config.toml
image_size = 32
norm = "layernorm_no_bias"
parallel_block = false
num_experts = 4
patch_size = [2, 2]
num_labels = 13
batch_size = 64
lr_schedule = "cosine"
adamw_weight_decay_other_params = 0.01
Rows from block 2 of a small multi-label image tagger, named by matrix and row number. Rows with one number within an expert belong to one neuron, the router's apart. Each number is 128 + 32 x the weight over its row's rms, rounded and kept within 0 to 255. All counts start at 0. Numbers have three digits each. After the name is the row's rms in percent of the matrix's.
Before each expert's rows are labels from the 100 images, of 14976, where the router gives the expert most weight on average: "place" is the part of the image that holds the peak; "responds to" is what is common among them. Only what is clearly more common there than usual is listed. The data: simulated grey scan slices of phantoms with and without marks. In brackets: how many of the 100.
# router: router (model.blocks.2.mlp.router.weight, 4x160, trained with AdamW), inputs 0-79
# up: expert up (model.blocks.2.mlp.up, 4x80x160), inputs 0-79
# down: expert down (model.blocks.2.mlp.down, 4x160x80, transposed), outputs 0-79

# expert 2
place: bottom left (72)
responds to: limb (100)
router.2 119:135157147145131122116151114117121127096131146138081158186119196095111103130106113164103154145166133117158125110163157168137130171083149158198133172075067122116110123113140134113087126114122144203091141146109142121164138093098109059110166042
up.0 104:150064157166209164086165119203149112140105112092137110134171160114195127131102141115145186159097155146158109142102185102160094136185103130097172095154089163139069152120145085055127107126021112155139146153136119104091101150098200097132147138
down.0 089:084188095159114081098162144133170164129114135192085147141117056126087130113147157154150169100131122136113104095165073117066082142140149117132110129122140056128146162169036141213162150046128143066104122128144091148133162091127106166150109091
up.1 091:114157115052149165163172075188159090146078103159101118112136148111115138173126122141156118118152110149141135125137112132074138149096013114173110111112183121158159089146121105192139092180118075080133155136114119119156136126095109113091096141
down.1 115:166108175103166097138182115157122169092135177155094079136146120106084127144100159162121161185103149150174130075160094115144162115128184166088116152141185090116149056123148104136162068158138138134158133106094110090125123101102103135123133140
up.2 101:158128169122056121087082129098130127114135123132117144132106125119111127115098150134069109119179132117093145147161140122086101171132132179178124144120077127159179101097141155143085134137119093112148107097153145055130192125160076126139110117
down.2 096:171157116143168149130104163137140129152171116128166169137177125121109125186073076106113135101111079142139067237134103118109187109129111170126120107064160176140122181130117116056125085138108139142163134139093101124132151124086090146100167106

# expert 3
place: middle left (33)
responds to: chest (100); noisy (74)
router.3 094:101087152142126089157155168085154155170151081102115148175095144149072140174121167163142078149200108124181136119125111142102103160128070153121147117118118106167149113070141128120135104149161110238162149138139127095096121061175113177138134147
up.0 096:200104083094172129104147149105147120128153173107135126129132135129126150121107136108172176139124110134166168180138120178174150150063082105091151138098152088139104128086131134057170105164136138149130118137208149102109149131120144115094133089
down.0 103:134135136112076153168170138148101109137148139109126127161247108148144115099129143185146118162115145114147123142156124125092156128148124128096118183120089164111127125176163085201127141100100165151172124085117090090087136092145188157098147129
up.1 089:076171093119168140139165102115170070106150169123136139091087134146130174141134153130118120209152118086126135151172099149052105116105082079142139165163198148130114127111150140125161091147157097132100129126131135112148131088142090116108068141
down.1 091:113115129117138164071089118121108220107101122166088160148177153161097098113138152162157107117112203161100071143095135091156137121138122121101066182142139187113146127164058114109161110166136127118090124155164053135131124117147185140122104152
up.2 096:182130080117142145150149113139171082133171115057123118105131116114125172060080156162113117114114123057141154118155119199187211131099042122170125120103113153149101131078112177107153121123134098148136165127160141099183122125143115104148096075
down.2 095:074143098102111084131133120119142151129165170164145111114056156116145102158148130122091151076142130150091016133144185126060107128093146133068118159108119091084129112100096092143114118180153156112120112147113116106091126116139130115133204088

# expert 1
place: top left (57); bottom left (36)
responds to: limb (100); low contrast (100)
router.1 064:199179144162155125138127062147103118103121153100161098120150127172111072149083115107197188184127132118054152130128149086092146154206160089125100131115151165141109121120142091153162155139159137071140125112132107069121112074132108135119094177
up.0 096:154109125135082134098081220107170139170120138098112178138126154121109099159128134099102141106210172118092155126151117120164098158096137113159167143115099116165144080113122158069053109101143089072106073133143138167134115108148103140155126100
down.0 096:185138147138176090163107135118165137142132136157126171108112101103111098169110170120145108027097118118121042082100077078140108132082171133102080153120093220180142136133151185120150149188183115161120124143120123125094133099135130156143219140
up.1 097:105144093108138122188131148059127158123088114147137164151131129138143102106097105133116126165167130125106132129180161085150134155165114097108127138097099184138114123080118101055163148140220104146127118114147106157125146183089182048118104139
down.1 101:160123124156087120185140136136096171100143137167161088125088195147165133093144143100162127164163110162171128095189131099057102145162220125130131123120136066157113064113157138143092045049127131122061117117105058073168154140160098175114098134
up.2 100:138110087117152138128097091146092098114133076145125159099078094140104128131125151122169140171204110173180153111077162103116161180103164187096135129108046132129072148143137099134094160115127130151204159114169131172093076126149111121192121188
down.2 079:151127109109086109111122108119107122191074145113117112129070119098108137161116184144117131057134151135094125134135115127155138160128165157106183159104211152091115104094088171146141158163156109100110124125104111143054142177084108109132069119

# expert 0
place: middle left (34)
responds to: low contrast (82); noisy (75); belly (52)
router.0 114:108174098105155204109176132165095150119098140120135096141204163101183127116215088124158140162113130165087141173118163123152118132153143147123072127131130115050142127126101157128115095136043137053136132070130118139119131205170165105129084125
up.0 090:254095111055179128104152157094095147116199142135180150129147167112126148159180149151173131139143182144125165133139124154125191126126123142066113123119134140105083099092106103100140098103083117127156117131090130117150123133117197125161156165
down.0 101:146148112187165086125128129104122127113096183094096137112117059111144112100082141136068104156101115189122120082129138162068169109146147132152151129127120135090157179141184096117146156150155165107129132174118144153123127128113070125166190117
up.1 089:086089152200116159117120132144074142133156159117125105085175160170110126104176151101113106086134153183148162125138117144146147094144147149131100175097152074140048122093122123141126182128115137127133114119127109109076096106137150135157106144
down.1 095:060116115134157146134105093107112194139124070144110092134113167143166118121140109144128135088127094048080149149175141131191122122191068139179156119182095138104127148160130092080156109094137110100102151095127133124126088139172109186170121105
up.2 099:050095190173179106129129093082158120167097177118115145145143164128135108138156105140141214152160152116153115135156155188108153073104086118115147092202137080131157134132084148153126090131085119129138123092115138142091103125073120126121133085
down.2 124:060120119112173175100164157159126135145137136085112110138125105129182075173114057152043127160074164089074084155150113122103110117134118121103147147144178144083114138224174100125125084141113158108163102108137120117139167127104129140117112141